A small image-text matching model, trained from scratch.
Model: 15.4M parameters, 64-pixel images, encoder arch fnet, encoder norm layernorm, encoder patch size [4, 4], encoder layers 8, encoder width 192, fusion encoder layers 8, fusion encoder activation relu.
Training: muon at rate 0.0015, 7400 steps, batches of 128.
Data: trained on simulated stained blood smears, 48750 training examples, 19.4 epochs.
Rows from block 3 of the image encoder of a small image-text matching model, named by matrix and row number. Rows with one number within an expert belong to one neuron, the router's apart. Each number is 128 + 24 x the weight over its row's rms, rounded and kept within 0 to 255. All counts start at 0.
After each expert's rows are labels from the 100 images, of 14976, where the router gives the expert most weight on average: "strongest on" is what is common among them. Only what is clearly more common there than usual is listed. The data: simulated stained blood smears. In brackets: how many of the 100.
# router: slot weights (encoder.blocks.3.mlp.router.weight, 32x192, trained with AdamW), inputs 0-95
# gate: expert gate (encoder.blocks.3.mlp.gate, 16x192x192), inputs 0-95
# up: expert up (encoder.blocks.3.mlp.up, 16x192x192), inputs 0-95
# down: expert down (encoder.blocks.3.mlp.down, 16x192x192, transposed), outputs 0-95

# expert 8
router.16 [105  76 112  70 126 131 162 137 130 121 143 102 118 129 127 154 103 130 165 150 111 168 161 139 126 177 159 111 122 120  94 145 115 153 143 125 159 134 139 127  87 156  99 145 175 123 108 115  93 126 133 166 145 171 133 135 118 148 102 119 165 158 101 116 113 121  80 130 147 110 133 145 101 145 131 112 114 143 149 125 155 109 100 103 107 144  88 110 122 185  89 160  99 157 157 136]
router.17 [110  90 130 103 123 112 151 114 153 121 103 127 137 101 123 160 131 132 183 131 139 160 143 133 121 169 129 111 133  96 108 162  96 148 172 149 131 108 117 120 126 124 140 108 121 133  96 144  82 138 115 179 106 131 121 153  97 131 115 104 149 160  87 146 151  86 107 159 131  70 151 115  92 125  95 116 108 160 137 102 163 101 109  97 136 150 126  82 148 195 121 105  95 165 107 151]
gate.0 [159  81 151 118 122 169  92 129 136 112 122 129 151  87 135 121 126 126 111 140 135 111 122 154 111  81  96 181 114 147 115 130 157 147 143 140 127 103 110 126 128 108 162 118  84 152 161  98 120 117 145 144 122 120 133 129 141 159 126 121 172  96 182 113 153 144  98 111 125 108  61  95 102 112 137 114 143 137  86 157 129 115 127 109  75 145  88 103 138 125 128 145 174 146 164 127]
up.0 [117 149 170  72 109 155 118 151 116 117 113 165 156  90 134  97 118 126 101 135  95 153 104 131 126 147  83 124 146 120 148 103 148 127 203 115 160  98 138 154 148 114 178 152  71 147 149  80 134 133 143 142 143 117 135 169 140 100 126 139 145 109 159 119 123 147 100 141 109 109 136  99 110  88 133 101 119 147  98 127 180 109 145  79  85 158 130 139 133 123 159 121 151 102 118 159]
down.0 [106  79 125 101 161  72 139 111 141 135 124 100 153 122 120 142 145 126 102 188 167 129 139 129 108 191 147 150 150 117 112  95 123 117 138 145 145 153  96 145 142 115 116 101 133 170 108 123 124 121 140 146 111 102 135 155 140 132 128 125 155 132 115 157  96 106 131 147 115  93 161 117  97 138 112  83 127 101 130 191 159 113 140 145 110 146 133 147 120 134 135  91 101 123  84 127]
gate.1 [ 94 115 171 131 128 149 141 117 191 127 147 152 108 124 131  91 139  90 160 126 125 102 106 197 126 140 163 158 119  97 110 100 105 127  92 167 108 112 170 133 146 156 138 123 126 165 155 142 151 163 104  96 187 117 140 139 129  86 131  99 119  94 149 151 128 149 156 143 131 171 171  93 104 153 139  88 152  93 112 105 138  83 152 109  73 139 104  99 148 162  98 135 121 161 120 144]
up.1 [115 149 131  85  86 150 131 126 166 162 168 121 125 140 152 113 144 145 137 110 130 152 122 117 160 113 141 137 105 164 142 108 116  97 132 103 130 128 155 137  81 151 138 142  98 181 150 152 126 115  86 165 137 145 158 129 119  83 131 139 191  68 125 162 122 140 124 116 159 107 100 151  87 135 122 129 146  75 102 121 117 138  98 134 122 114  75 142 135 104 125 156 128 150 122 113]
down.1 [155  89 152 170 139 122  81 145 129 153 161 159 135 146  69 103 138 134 117 115 143 140 151 120  80 115 130 113 141 121 134 104 106 145 109  93  80 113 110 116 137  94 124 155 112 103 103 121 124 156 145 111 146 134 104  98 136 165 151 154 134 177 158 115 118 133 128 130 101 121 160 114 134 107 134 112 139 107 149 173  79 116 154 143 119 154 132 116 124 147 122 167 136  97 164 120]
strongest on: crowded (98); crescents (70); no large cell (51)

# expert 11
router.22 [143 145 100 120 145  90 102 151 143 134 141 120 119 128 121 120  94 133 145  93 141 128 113  94 145 158 117 103 134 160  88 122 115 124 116 120 100 153 157 148 160 132 101 161 131 167 105 133 156 108 137 160 177 138 119 122 113 136 110 146 143 131 140  73 169 113 111 149 115  79 159 162 122 103 144 143 167 114 153 120 118  83 129 101  89 122 138 119 130 110  98 180 134 148 114 167]
router.23 [130 122 172 141 127 160  84 112 163  92 145 119 118 116 127  93 129 113 117 134 106  90  96 136 129  78  85 134  95 116 151 130 109  86 142 139 123 156 138 157  93 128  89 125 127 113 122 126 136 148  89 120 136  87 136 132 113 143 123 105 122 121 133 112 127 106 136 104 159  98 102 128  96 119 127 111  89 150 174 119 193 124 107 116 164 157 120 151 157  91 108 187 148 127 155 139]
gate.0 [106 128 122 156 152 145 136 133 131  91 126 130 137 116 158  86 135 108 129 135  84 136 153 110 132 136 127 111 118 179 150 110  97 143 165 140 113 128 138 132 175  91 138 137 158 134 116 136  86 152 108 119 138  92 121 100  92 107  83 131 161 112 131 136 123 185 115 101 132 175 104 116 103 115 105  93 136  79 114 167 158 157 137  82 103 131 160 107 148 159 114 143 142 126 103 125]
up.0 [135  61  76 110  85 155  91  97 131  94 147 103 133 141 106 143 131 142 128 135 188 130 119  83 119 109 122 109 135 154 117 130 142 109  99 114 102 106  77 118 119 156 126 109  97 168 135 114 144 137 109 110 111 147  84 127 164 145 140 144  99 152 147 155 103 159 143 109 111  74 140 113 139 103 114 155 141  98 119 138 135 132  87 159 138 149 124  84 121 162 149 151 152 146 162 129]
down.0 [150 143 134 161 125 118 113 128 120  97 134 118 124  94 137 107 181 139 130 100  52 139 108 119 169 131 131 113 119 118 144 137 109 119 120 135  77 161 118 158 118 141 138 149 136  76 130 142  93 123 144 112 151 191 146 185 106 123 111 122  86 112 141  91 151  98 136 139 149 108 126 152 129 172 110 119  94 130 143 144 123 185 107  91 129 211 119 132 106 104 104 102 191 114 110 120]
gate.1 [135 141 151 126 119 101 164 131  98  96 123 122 135 103 105 162 144 157 145 101 122 122 172  92 124 167 113  82 147  92 167  87 168 111 131 113 126 140 124  98 174 131  99 111 151 127 141  99 147 148 130 162 128 105 137 108 122 125 103 124 144 154 143 168 152 151 119 144 152 174 123  85  99 158 104  95 136 107 123 156 106 118 141 153  81 121 150  92 154 116 168 118 136 173 120 128]
up.1 [112 130 111  96 134 143 112 148 124 155 128 141 106 117 138 104  75 151 129 149 133 189  89 127 152 145 174  97 129 157 107 148 112 126  92 158  97 140 160 128  99 158 157 122 133 138 134  88 119 112 134 134 146 141 154 135 140 104 132 104 143 177 151 117  82 107 141  85 118 117 134 118 134 124 140 139 143 142 125  97 124  85 124 120 109 174 118 161 109 113  89 123 125 104 151  98]
down.1 [ 92  98 158 135 110 136 121 146 102 160 111 121 114 133 168 139  79 110 159  83 126  83 136  91 155 105 126 113 123  78 142  91 149 119 142  99 111 145 108 117 149 137 139 117 139 117 121 125 104 116 115 112  61 111 146 118 150 118 132 136  92 140 150 126 144 146 120 155 135 164 185 141 102 116  98 118 146 109 127 138 180 148 147 104 161 124 133  98 190 121 146 149  87 107 118 125]
strongest on: kidney-shaped nucleus (95); spiky cells (32)

# expert 9
router.18 [152 144 161 120 121 137 160  58 126 174 111 157  93 108 100  78 123 101 141 111 110 175 155 179  95 155 111 135 101 145 112 118 101 153 136 149  95 134 143 106 111 116  90 123 123 100 138 124 154 107 133  90 174 159 140 125 107 109 145 105 132 143 130  71 147 137 163 145 110 122 141 123 124 130 144 117 127 126 138 109 110  65 118 108 130 171  91 137  91 161  88 133 137 175 136  92]
router.19 [107 103 174 131 117 128 130 142 160 113 129 150 124 109 115  41  82 116 133 103  76 141 123 125  88 145 132 174 112 143 133 138 145 125 150 167 108 140 129 159 118 108 108 129 140  99 125  89 153  78  75 106 140 134 120 104  92 141 167  89 135 161 131 112 141 119 152 128 123 126 121 143 156 131 126 122  73 152 132  83  90  92 115 106 121 141 122 130  96 135 100 121 153 129 154 136]
gate.10 [101 117 141 140 152 116 124 130 145  93 131  98 149 166 107 133 173 104 133 113 154 127 133 144 124 135 114 119 151 161 118 117 124 169 141 127 106 133 111 136  94 105 140 117  87 119 114 101 100 152 135 167 182 119  91 144 145  90 120 108 141 114  91 137 134 117  95 139  91 144 110  82 154 133  90 119 138 143 144 136 102 110 128 131 141 128 106 194  91 151 141 103 125  82 137 140]
up.10 [116 110 156 171 150  95 120 121 132  96 134 148 140 106 116  94  90  94 157 115 142 135 115 115 122 102 102  99 147 148 114  99  84 142 154 103 127 149 164  89 167 134 169 161 106 117  98 154 183 104  84 101 129 118 181 166 137  83 125 120  81 159 157 157 101 132 156 138 174 111 132 141 118 137 126 125 121 131 103 118 105 117 115 123 111 120 101 135 131 107 144  90 118 156 121 138]
down.10 [130 129 111 100 138  88 117 114 205 121 161 145 122 113 175 140 170 153 129 183 147 154  90 127 105 123 136 131 114 110  73 136 139 110  92 152 103 125 130 104 110 137 113 138 147 133 124 114 127 147  98 103 120 147 120 158 141 106 145 147 195 131 138 115 133 130 153 125 141 153 140 106 120 109 149 152 153 131 125 110 153 131 153 141 155 116 138 114  94 121 136 117 121 152 149 184]
gate.11 [159 149  98 151 126 149 134 164 140 118 130 124 144 125 135 152 135 130 197 170 135 172 143 135 137 138 117 127 140 111 133  95 103  82 127 132 140  99 149 181 108  90 147 121 110 148 144 134  41 130 102 119 116 124 134 133 151 142 109 101 117 106 112 103  93 131 127 114  61 122 167 139 148 172 115 148 147  90 106 164 132 117 123 124 135 107 154 110 165 149 104 124 130 111  62 134]
up.11 [ 90 116  93 132 151 108  99 145 147 160 128 115 157 119 140 122 140 198 154 152 184 118 156 104 146 161 114 164 106 119 136  68  73 132 123 150 153  80  98 120 106 134 130 162  91 147 127 143 138 111 136  91 136 102 142 140 108 117 113 132 110 132 108 110  93 171 169 131 133 106 126 150 110 189 143 116 143 131 100 140 132 131 137 126 127 109 169 109 179 134 192  90  97 128 144 127]
down.11 [157 134  93  89 101 158 113 106 118 130 164 133 162  95 133 157 127 175 134 130 101 108 135 114 111 110  71 172 120 155 132 104  90 120 111 124 154 124 139 153 134  99 134 165 146 118 125 139  98 134  65 147 117  73 148  94 110 161 119 170 164 126  83  88 111 100 147 103  98 130  91 155 135 111 170 137 143 109 138 114  94  94 114 107 110 140 142 123 128 106 139 130 103 122 132 115]
strongest on: kidney-shaped nucleus (90)

# expert 2
router.4 [107 151 128 107 117 102 138 128 120 167  96 112 139 186 107 139  80 142 123 131 143 181 133 161  97 181 129  90 114 119 106 105 106 173 127 156  96 150 117 118 114 187 125 115 125 114 113 160 145  98  83 145  98 135 136 149 121 138 110 145 152 159 122 118 114 141 160 147  93 127 150 149 145 142 134 175 146 112 151 150 134 156  97 165  96 113 131 136 104 114 105 140 113 154 100  95]
router.5 [125 117 159 128 109 101 138 146 183 126 137 122 129 143 141 158 162 166 139 132 155 130 122 126 120 145 107 101 147 144 102 129  97 100 133 140 101 133 140 180 101 154 119 125  79 120  90 120 110 133  97 158 170 107 162 166  79 149 161  98 156 142 125 123 142 130  95 194 124 146 146 117 103 100 136 133 151 105 123 111 156 135  95 112 119 160 137 104 154 120 117 137  96 105  97 141]
gate.0 [140 107  80 134 127 134 124 164 147 149 140 133 158 153 120 104  82  29  74 116 129 140 130 146 140 121 127 132  92 108 165 108 123 127 168  99  96 104 158 127  95 116 120 146 162 115 147 146 101 149 184 108  73 149 120 122 132 114 150 159 101 145 163 126 107 163 152  80 164 138 136 125 129 147 105 122 159 111  84 170 146 102  99 144 108 119 113  95 111 156 159 121 156 132 141 128]
up.0 [133 143 127 137 174 121 137 173 156 172 140 119 128 123 151 129 133  81 181 113 165 140 124 134 133  89 143 112 136  93 143 122 149 149 101 136 155 116 127 113  92 156 162 138  70 147  97 154  96 128 117 122 125 109 171 154 136  92 147  88 116 128 101 119 129 152 135  92 125 148 134 106 137 112 140 129 134  87  85 121 137 146 153 142 127  87 144 192  81 165 123 144 132 161 136 106]
down.0 [124 136 131 121 130 157 142 144 155 126 148  98  95 119 105 130 125 146 128 116 131 165 155 144 169 130 114  98 119 153 129 137 129 112 141 164 115 149 132 123 148  90 132 129 123 140 110 138 125 110 135 146 146 147 148 115 128 161 126 140 162  93 148 146 117 131 118 133 141 125 162 155 128 128 143 132 124 133 121 143  54  79 147 156 165 149 129 143 116 160  89 165 155 134 134 105]
gate.1 [136 129 140 104 158 116 122  87 123 124 132 125 162 164 147 118 115 126 182 153 139  92  89 127  81 145 120 116 130 117 126 154 146 104  98 120 153 149 156 121 136 179  88 128 110 153 140 145 121 168 105 163 152 110 146 113 118  96 114 129 140  79 115 145 141  69 173 142 168 131 115 110 116 169 135  87 140  90 143 123 120 115 125 103 160 151 118 149 144 115 103  80 136 151 127 131]
up.1 [123 122 126 105 129 104 127 119 136 114 140 146 144 117 148 141 120  99 178 135 126 128 150 130 115 196 105  97 100 138 115 200 108 157 102 148 149  82 140  76  96 120 135 138 134 166 100 119 119 123  94 194 112 130 147 127  97 140 148 143 174 107 138 165 124 109 130 112 174 107  69 112 135 121 113  97 160 131 108 127 113 119 113 123 150 108 142 130 142 112 129  61 155 160 173 148]
down.1 [122 145 164 107 198 126 137 167  99 139 148 130 110 120 128 127 140 106 114  64 115 143 136 110  92 146 127 144 139 124 171 137 129 147 113 141 106 107 124 149 110 134 125 124 121 147 106  90 137 111 107 127 139 108 100 157 128 159 137 135 121 165 133 162 121 125 102 122 156 117 119 125  84 122 149 155 114 139 133 128  94 148 113 118 165  96 115 179 103 107 107 117 120 140 147 155]
strongest on: crowded (85); no large cell (59); crescents (43)

# expert 5
router.10 [154 127 156 134  98 167 142 105 149 114 133 147  99  85 108 127  86 134 126  84  86 161 114 174 109 147 131 144 129 153  92 144 123 121 104 147  93 136 159 152  99 158 127 138 163 150 104 104 110 112 132 130 175 145 101 161 125 175 143 105 153 144 145 125 113 184 110 127 108 165 142 147 140 159 136 140 137 162 163 104 104 117 124 146 119 156 113 159 116 141  93 153 143 174 144 169]
router.11 [142 149  96 110  88 127 157 113 139 150 146 155 100 126  79 116  86 157  97 150 126 188 162 150 108 142 171 121 140 135 136 104 127 138 139 179  96  95 150 143 112 183 142  79 108 136 137 137 130 112 142 145 160 148 118  91 136 126 131 122 157 157 156 120 120 128 130 143 107 147 165 170 168 155 111 138 177 136  96 116  99 106 121 114 101 145 118 174 124 104 121 155 123 140 135 152]
gate.0 [147 130 137 115 106 162 109 139  95 108 122 127 149 133 109 143 133 127 133 122 132 141 185 142 110 128 167 109 137 130 142 132 142 151 125 167 150 163 103 139 122 141 132 138 149 106 131  74  51 118 118 134 123 112  77 101 126 133 113 133 129 135 139  95 164  99 101 117  99 126 117 118 135  97  99 144 152 146 113 156 149 128 137 169 120 117 125 143 180 156 176 125 109  99 175 114]
up.0 [116 122 216 101 168 141 124 128 151 131 130 113 129 117 132  89 143  82 128 138 158 109 112 124 109 143  62 144 149 137 152 112 106 145 156 114 146 128 147 170 141 113 102 106 122 118 120 157 171 100 103 116 130 115 160 106  99 133 156 132 135 147 138 115 153 105 115  97 133 120 164 157 168 120 120 123 107 124  83 105 120 106 111 116 147 126  96 125 114 146 111 113 124 115 130 141]
down.0 [108 171 107  85 123 172 135  75 130 113 133 140 116 109 119 180 121  83  92 156 140 163 122 142 162 124 141 102 123  91 111 146 135 133 117 100 112  91 115 120 153 153  96 119  84 125 129 157 111 172 157 163 138 125 105  91 138 137 131 107 183 155 161 105 134 112 146 160 115 168 131 140  95 107 135 137 104 143 149 125  85 156 106 128 155 109 115 167 144 133 113 147 114 183 112 163]
gate.1 [114 100 129 149 120 140 125 166 142 123 125 163 137 149 132 110 108 138 119 112 120 146 113 122 111 128 159  94 132 108 106 116 151 106 101 128 147 166 129 146 124 193 111 190 143 114  75 139 107 144 132 127 124 111 116 162 123 110 100 122 171 101 141 147 149 128 146 200  92 137 179 121  81 138 147 127 124 131 112 136 146  81 126 133  77 163 128 160 135 126 119 140 153 154 152 152]
up.1 [122 159 130 143 120 113 108 104 151 152 140 153 154 118 104  54 148 141  84 116 140 141 116 136  98 100 122 141 102 132 107 109 121 139  92 109 119 145 180 164 125 137 165 135 135 151 138 133 183  73 129  94 130 148 135 154 100 157 121 106 147 161 155 116 134 110 127 122 138 133 108  84 155 119 153 138 135 177 114 109 136 119 141  70 116 139 125 155 104 104  85 151 155 106 116 194]
down.1 [137 162 134 140 122 159 117  90 145 178 130 189 146 155 117 125 160 155 117 144 127 148 122 127 183 143 107 109 119 166  63 128 119 123 150 109 162 105 131  56 161 146 113  84  88 150 121 143  90 118 109  92 140 119 144 135 152 130 114 142 127 128 121  91 105 140  98 133 168 125 130 157 158 114 119 122 115 165 133 146 150 118 119 144 125 106 135 146 121 130 138 144 141 129  92 123]
strongest on: crowded (73); lobed nucleus (50); band-shaped nucleus (49)

# expert 13
router.26 [106 120 170  72 116 137  83 148 153 106 109 125 148 126 126 106 122 144 128 133 155 111 124 132 133 147 133 140 140 166 102 134 115 120 174 110  71 126 153 139 157 125 175 156 106 162  69 112 148 181 111 131 165 151 106 122  74 162 132 127 172 144 139 104 138 115 131 176 144 101 133 121 122 103 137 107 188 120 151 105 108 112  91  98 139  94 130 122 118 142 122 148 112 117  98 164]
router.27 [175 145 133 112 130  75 129 116 134 118 125 125 129  91  98 141 102 162 144 135 150 153 121 135 144 178 118  99 140 187 128 131 126 130  94 140  73 172 176 145 160 101 101 158 133 175 112 140 192 104 148 130 132 152 137  93  92 135 121  92 147 106 134  85 126 138 123 162 132  75 158 160 126  83 115 138 131 114 122 134 102  94 113 141 152 135 103 112 138 106  96 124 103 104 121 147]
gate.10 [127 122  93 107 103 115 149 141 162 143 159  86 133  98 161 115 113 121 141 124 152 162 147 145 117 136 124 146 170  96 131 123  95 132 172 114 172 115 120 124 108 152 119 116 104 141 151 128  74 129 118 148 119 143 110 119 118 118 125 147 157 143 130 170 142 109 121 140 142 142 126  97  93 124 139  96 116 123 166 118 138 138 105 122 172 136  95 148 132 143  85 138 137 112 165 119]
up.10 [ 87 101 143 149 136 124 122 122 145 145 157 154 103 139 120 142 133 110  93  91 172 142 164 173  92 129 159 123 151 158 125 112 121  85 130  94 138 123  55 123 155 139 110 138 102 112 129 145 111 180  99 154 168  97 136 151 109 134  97 166 136 172 175  96 110  90 123 118 135 119 101 110 110 119  98 127 146 160 146 121 127 151 159 119  87 111 161  88 113 112  91 116 154 107  95 128]
down.10 [147 102  86 130  90 109 112 135  66 169 143 104 184 187 115 130 123 142 122 101 143 134 140  85 130 152 122 126 126 158 123 133 100 120 122 133 138 139 153 156 129 121 126  86 184 105 105 115 169 117  83 142 144 153 147 126 132 124 133 136 170 134 117  84 122 114 114 133 121 156 154 138 165 131 133 113  81 137 119 107 148 116 103 112 130 124 131 144  99 193 129 151 141 142 159 134]
gate.11 [110 154 143 140 121  94 137 103 159 138  79 135 142 122  85 161  98 110  94 131 174 104 136 143 140 148 140 153 124 100 103 133 117 130 138 126 154 138  65 145 120  84 155 127 109 162  90 105  92 125 100 113 139 131 126 144 118 120 130 116  87 149 128 116 137 103 128 125 146 102 126 122 139 110 116 101 116 133  99 137 102 157 158 163 146  82 141 137 104 162 164 144 135 124 101 209]
up.11 [201 107 134 127  95 145 142 129  97 143 156 102 129 163 138 124 149 110 103 107 126 117 127 128  83  93 106 163 118 124  89 144 134 131 137 101  99 162 154 128 148 109 108  81 135 117 161 144 175 130  96 121 147 111 163 106 132 125 101  88 160  87 134 133 127 140 102 148 129 127 123 158 129 167 130 135 114 120 145  90 114 140 106 111  99 157 106 136 117  60  85 148 148 100 150 129]
down.11 [130  84 155 153 122 115 137 155 128 185 147 113 149 136 130 165  91 166  95 150 105 114  98 156  97 168 102 103 113 120 123 131 130 131 128 131 144 113 105 152  99 132 125 157 161 108 150  96 122 128 133 125 113 123 117 100 167 144 142 129  86 172 113 110 157  79  81 134 121 124 132 126  98 139 183 107 131 143 154 145 113 137 129 152 146 163 135 127 123 106 120 132 132 119 140 165]
strongest on: two lobes with orange grains (99); spiky cells (57)

# expert 3
router.6 [152 121 111 132 101 121 146 126 183 141 139 105 113 106  97 148 105 119 176  99 126 178 136 113 116 133 127  76 171 199  76 129 133  95 137 124 142 125 120 134 145 117 174 164 160 153 106 133 120 123 135 183 141 172 119 139  79 115 103 128 150  76  92 146 132 104 132 147 162 143 128 137 107 151 142 141 163 136  96 134 112  72 129  75 162 120 149 114 152 176 130 137 133 179 157 149]
router.7 [ 96 112 100 174  66 139 123 136 116 101 156 116 116 167 102  83 110 121 124 121 130 159  82 118 145 113 123 133  95 122 141 136 124 145 161 148 143 114 156 149 128 139 132 195 143 136 144 172 138 149 102 143 127 134 145 126 118 160 142 125 168 171 121 124 123  98 128 154 127  94 148 194 154  60 135 134 132 147 140 132 125 126 118 111 123 103 124 172 118 129 103 123  91 162 137 137]
gate.10 [145 110  90 161 130  90 124 155 155 146 163 100 104 127 174 131 123 135 106  91  93 117 137 135 131 122 133 103 140 126 129 144 123 146 117 147 146 138 142  72 183 134 141 148 122 146 162 128 148  96 100 112 116 107 145  82 154 120 106 150  79 150  99 137 134 133 147 173 111 141 130  83 125 146 105 122  86 115  97 107 175 144 149  93 114 114 120 141 125 108 101 125 132 121 134 106]
up.10 [140  71 106 127  84 104 141 157 149 193 140 123 141 120 126 154  99 156 155 108 119  79 126 139 137 118 134 124 121 144 166  80 126 158 123 137 178 150 126 124 151 128 111 117 133 106 134 120 168 110 118 129 175 120 130 128 149 122 131 118 109 131  91 145 103 133 123 143 164  80  94 102 148 120 169 158 123 131 108 125 164 172 141 107 138 124 133 170  89 122 109 121 124 175 122  83]
down.10 [120 110 157 134 136 159 143 197 120 157 124 140 119 141 162 177 173 124 154 161 144 122 152 121 137 133 131 132 139 107 133 190  96 156 131 160 124  94 114  82 107 140  49 133 109  96 130 114 124  82 140 130 149 165 152 107 134 144  79 114 130 142 109  95 154 106 116  80 115 109 139 128 126 114 136 126 115 176 178 148 164 113 124 106  98 141 162 113 131 122 107 125 103 136 107 113]
gate.11 [126 102 131 142 160 110 145 151 117 124 149 155 135 108 114 187 114 121 135 133 126 151 107 117 109 151 111 122 155 113 140 128 140  83 113 178 156 120 142 179 126 102 108 134 140 150 124 108 112 161 128 120  96 129 118 138 127 114 153 137 141 173  94 160 112 138 113 125  85 178 155 149 113 127 128 147 110  85 128 166 132 135 115 149  75 156 130 110 122 107 198 117 141 135 142 128]
up.11 [121 118 170 106 106 146 103 139 121 100 107 107 126 149 145  61 129 149 128 107 134 121 152 122 148 113 129 133 123 147 152 124 136 151 156 100 120 147 145 117 145 154 172 128 117 132 162 142 168 113  98 172 136 110 141 117 144 151  93 112 117  77 152  90 165 120 112 130 164 129 117 102 160  92 171  80 148 147 103  96 119 114 117  97 141 106 135 139 121 133  62 131 118 139 113 132]
down.11 [ 84 107 109 126 115 119  97  99 118 117 129 133 142 129 130 104 139 120 126  90 165 136 150 167 101 132 147 147 149 138 105 143 138 138 143 156 157 145 106 111 171 139 143 123 124 142 112  98 109 128 129 170 130 133 149 168 142 146 105 116 157 118 147 131 198  83  95 136 130 112 145 151 182 112 138 102 117  88 126 132  99 132  91 117 154 153 110 159 108 113 140 137 163 160 134 168]
strongest on: crowded (98); discs (95)

# expert 7
router.14 [120 118 129  97 114 169 104 133 134 109 126 133 120 142 133 122 134 142  92 159 129 138 143 129 102 122 141 129 113 150 140 103 121 142 140 136  87 165 134 137 152 143 141 145 135 133  97  98 117 127 111 146 152 102 130 115  57 156 158 147 147 128  73 119 108 140 109 129  78  67 156 169 116  97 135 131 110 142 163 125 120 119 101 125 140 120 112 140 142 111 136 143 128 109  98 140]
router.15 [135 107 129 132 117 119 104 112 124 135 123 175 131 153  92 129 110 124 121  99 113 128 140 126 114 120 124 128 134 135 119 128 149 124 178 163 130 146 132 127 124 154 134 169 136 163  98 151 145 159  97 136 178 134 168 130  97 155 139 143 155 132 127  88 130 107 123 133 132  48 172 105 129 122 166  95 149 139 136 148 128  94 117 135 131 142 117 147  98 141 133 138 121  98 112 164]
gate.0 [142 126  68 119 142 156 156 163 124  86 148 132  95 133 133 141 116 126 143 184 157 133  99 153 119 132 141 141 166 148 114 136 151  97 128 107 126 140 151 138 142 101  94 160 173 100  94 149 110 122 137 114 119 153  89 144 165 121 117 132 139 150 152 106 104 137 129 146 119 109 141 107  62 150 116 149 108 117 113 170 101 113 109 142 128 131 106 127 111 129 140 145 159 103 115 111]
up.0 [ 85 121  89 128 157 152 163  92 165 134 146 128  98 128 165 132 112 156 117 200 127  65 137 164 129  91 127 116 167 122  98 136 103  85 155 175 143 153 140 134 128 101  58 143 122 116 129 125 116 143 104 124 138 150 122 189 137 134 147 146 163  91 112 134 126 123 114 154 123 132 118 127 160 140 140 111 104 128 108 140 134 101  72 114 147 141 135 130 125 109 112 142 108 150 161 157]
down.0 [128 131 110 139 132 131 150 103 146 118 168 138  95 154 137 102 112 139 158 155 142 145 127 131 142 148 181  90 132  98 164 136 125 117 182 127 125 107  91 169 103 129 121 120 112  80 138 140  99 152 104 120 167  88 157 142 140  88 158 152 133 127 134 163 129 124 121 150 111 100 129 120 131 167  94 118 135 126 154 138 122 128  49 137 118 127 105 123  95  92 126  86 128 131  97 100]
gate.1 [124  82 109 138 128 187  85 113 145 138 100  88 129 147 179 143 133 163 106  98 131  99 130 145 170 123 166 140 164 109  91 109  97  97 110 110 122 178 127 137 129 127 104 125 135 152 111 114  83 141  90 148 151 119 145 113 124 107 133  95 160 158 145 160 137  86 154 115 134 103 138 130 115 118 140 145 122  93 168  87 143 158 109 102 150 161 108 124 141 186  69 153 144 131 118 109]
up.1 [137  88 115 117 130 130  93 122 148 161  52 129 117 120 153 153 121 137 124 114 137 128 116 156 126 123 181 127 123 129  99  88 114 106  93 119 100 155 124 119 112 154 109 162 106 154 148 121 108 114 102 113 141 121 125 118 106 102 119 102 153 197 120 172 133 100 167 130 133 102 117 132 111 148 158 138 115 109 168 125 140 176 118 149 130 157 105 119 130 197  79 151 133 126 120 106]
down.1 [ 97 121 184 115 150  86 148 114 161 105 139 120 160 133  88 154 120 152 156 163  79 118 113 139 132 123 132 142 106 117 141 181 107 110 119 168 136 122 127 114 164 137 118 128 159 138 113 145 128 123 119 128 142  90 131 156 118 145 103 131  96 158 109 130 103 110 114 164 121 159 154 146 105 112 109 108 129 142 162 171  65 105 132 115  84 104 112 125 151 135 103  81 145 134 117 113]
strongest on: platelets (97); band-shaped nucleus (38)